config.yaml
model: "masked image model"
train_examples: 36250
crop_scale_min: 0.8
method: "mae"
encoder_width: 256
optimizer: "adamw"
epochs: 65.7
Rows from block 7 of the encoder of a small masked image model, named by matrix and row number. Rows with one number belong to one neuron. Each number is 128 + 32 x the weight over its row's rms, rounded and kept within 0 to 255. All counts start at 0. After the name is the row's rms in percent of the matrix's.
After each neuron's rows are labels from the 100 images, of 14976, where the neuron reaches its highest value: "responds to" is what is common among them. Only what is clearly more common there than usual is listed. The data: rendered dice on a table. In brackets: how many of the 100, against the usual share in percent.
# fc1: MLP up (encoder.blocks.7.mlp.fc1.weight, 768x256), inputs 29-57
# fc2: MLP down (encoder.blocks.7.mlp.fc2.weight, 256x768, transposed), outputs 29-57

fc1.178 054 [ 78 148 188 205  96 142 122 127  93 174 180  81 182 148 109 172  96  93 117 120 120  97 144 130 126 130 139 155 116]
fc2.178 102 [120 114 122 166 142 133 136 142 112 130 123 139 124 130 123 123 126 135 109 142 122 124 123 146 125 123 116 116 131]
responds to: dice: one (66 vs 33)

fc1.314 077 [105 131  94  59 158 105 172 135 116  94 127 199 106 112 109  93 121 136 111 188 124 111 146 181 129 140 110 117 164]
fc2.314 086 [139 114 196 211 100 130 106 133 124 113 116 110 112 159 132 151 160 127 123 131 163 116 125 112 118  88 134 162 113]
responds to: black die (60 vs 15.9)

fc1.191 062 [148 148 112 235 178 193  91 108 204 100 142 121 123 104 129 126 180 160 171  67 151 184 131 142 137 162 140 117 154]
fc2.191 069 [153 140  95  36 161 106 160 113 156 127 139 149 102 105 103 114  47 156  85 148 111 119 118 109 152 118 128 132 115]
responds to: black die (58 vs 15.9)

fc1.107 046 [123 108 191 133 124 162 154  91 159 147  94  72 107 123 122 137 143 117 163  85 105 118 131  98 135  95 180 170 129]
fc2.107 096 [129 140 113  99 153 115 126 103 134 121 117 130 132 123 128 126 128 120 135 138 151 141 123 115 145 149 115 133 140]
responds to: white die (35 vs 15.6)

fc1.406 078 [123 155 205 168  99 152 134 115 159 142 159  73 120 156 144 123 148  83 140  99 134 166  94  96 139 133 193 198 130]
fc2.406 079 [110 125 117 114 130 127  85 116 115 102 121 149 117 126 136 125 148 128 139 122 135 142 123 148 135 164 100 145 177]
responds to: white die (53 vs 15.6)

fc1.750 148 [102 121  89  92 116 130 109 115  78 146 112  88  79 155  78 165 147 108 167 131 113 108 123 113 170 187 195 111 117]
fc2.750 113 [162 101 202 173  76 154 113 136 154 123 165 148 122 120 153  87 176 120 131  84 141 142 140  69 147 113 100 158 124]
responds to: white die (64 vs 15.6)

fc1.313 034 [116 149 135 185 123 160  85 176 119 155 148 130 186 124 136 164  58 126 160 147 147 140  49  89 120 251 142 132 149]
fc2.313 054 [134 163 128  60 153 143 112 164 142 156 125 165 165  99 129 110  91 146 109 179 144 124 145 141 120 185 128 129 158]
responds to: dice: one (64 vs 33)

fc1.431 038 [ 72 157 182 182 120  97  78 186  47 188 126 148 199 132 169 139  85 159  89 150 152 112 133 122 111 101  69 119 111]
fc2.431 061 [119 140 116 163 126 136 114 125 136 148  89 138 141  88 129 125 131 131 121 117 171 107 139 148 135 138  99 177 153]
responds to: dice: one (64 vs 33)

fc1.452 160 [149 125  78 131 120 172 125 148 139 189 126  80 125 156  84 131 185 188 128 183 122  81 201 103 146 127 175 139  97]
fc2.452 163 [105 110 140 129  92 122 136 100 111  98 100 142 130 131 130  89 139 137 119  84 120 160  92  88  99 158 134 156 122]
responds to: black die (51 vs 15.9)

fc1.495 042 [129 146 222 184 162 141  71 142 121 159 173 118 218 122 131 186  84 134 149 181 147 120 135 116  81 151 120 144 136]
fc2.495 065 [117 134 119 117 148 131 115 136 120 163 135 151 120 134 125 107 117 150 123 160 157 120 132 149 132 140 129 124 150]
responds to: dice: one (61 vs 33)

fc1.11 060 [120 153 192 174 130 129 126  94 126 145 115  92  93 131 134 139 118 122 143  73 137 157  92  72 131 113 167 186 130]
fc2.11 098 [132 125  94  95 152 135 112 111 135 129 131 137 143 107 139 133 149 129 149 123 151 150 134 127 135 159 109 156 154]
responds to: white die (70 vs 15.6)

fc1.235 052 [116 105  90  62 126 118 178 149 132  61 122 206  82 111 112  84 109 120 102 181 125 135 151 145 127 119 114 154 148]
fc2.235 067 [145 125 199 204 108 116 112 111 114 112 125 106 137 175 123 146 151 111 137 120 149 108 122 119 111  89 129 148 114]
responds to: black die (46 vs 15.9)

fc1.364 040 [162 151 138 215 147 206  91 102 162  95 136  94 169 124 115 124  96 130 166 121 114 164  87 100 123 213 135 121 146]
fc2.364 057 [146 163 120  22 161 129 155 165 149 138 167 156 108 129 124 119  36 160 106 189 134 121 141 118 145 159 130  82 148]
responds to: white die (36 vs 15.6)

fc1.106 081 [106 153  78  49 149 143 161 125 124  91 141 190  92 151 111  92 112 171 186 145 125 118 133 149 136 155 142 111 188]
fc2.106 073 [160 121 176 152 103 128 113 108 139 126 118 101 135 131 131 160 139 111 125 139 151 126 125  96 120 122 142 158 105]
responds to: black die (90 vs 15.9); dice: three (64 vs 33.6)

fc1.78 071 [136 183 187 173 109 127 130 106 165 156 137  80  85 143 145 133 135 111 178  93 126 147 117  69 145  97 182 180 135]
fc2.78 098 [127 133  95  97 151 122 114 100 131 123 124 132 131 110 132 120 137 132 140 128 137 155 123 124 142 153 122 164 151]
responds to: white die (53 vs 15.6); yellow die (35 vs 15.8)

fc1.611 039 [115 100 126 126 145 181 151  96 108 139 121 106 155 131  99 119  90  98 157 153 115 143  71  77 144 169 142  74 143]
fc2.611 058 [151 156 119  84 183 118 122 138 157 147 135 157 116  85 146 117  79 146 143 166 188 141 130 135 151 153 120 105 124]
responds to: white die (34 vs 15.6)

fc1.228 056 [101 135 117  45 134 123 200 128 131  65 106 190  64 121 121  99 114 130 116 141 149 121 150 158 133 122 126 138 148]
fc2.228 062 [145 124 178 206  84 137 108 108 120 110 124  98 110 156 135 142 165 110 135 131 141 131 141 122 117  75 145 160 107]
responds to: dice: three (61 vs 33.6); black die (60 vs 15.9)

fc1.300 038 [ 68 163 171 191 138 104  98 163  63 161 168 119 210  92 169 174  64 155 110 165 168 114 106 111 122 172  92 148 145]
fc2.300 063 [112 149 111 116 145 148 120 148 127 170 143 153 125 122 131 113 116 137 121 131 166 112 136 159 114 172 118 144 156]
responds to: dice: one (60 vs 33)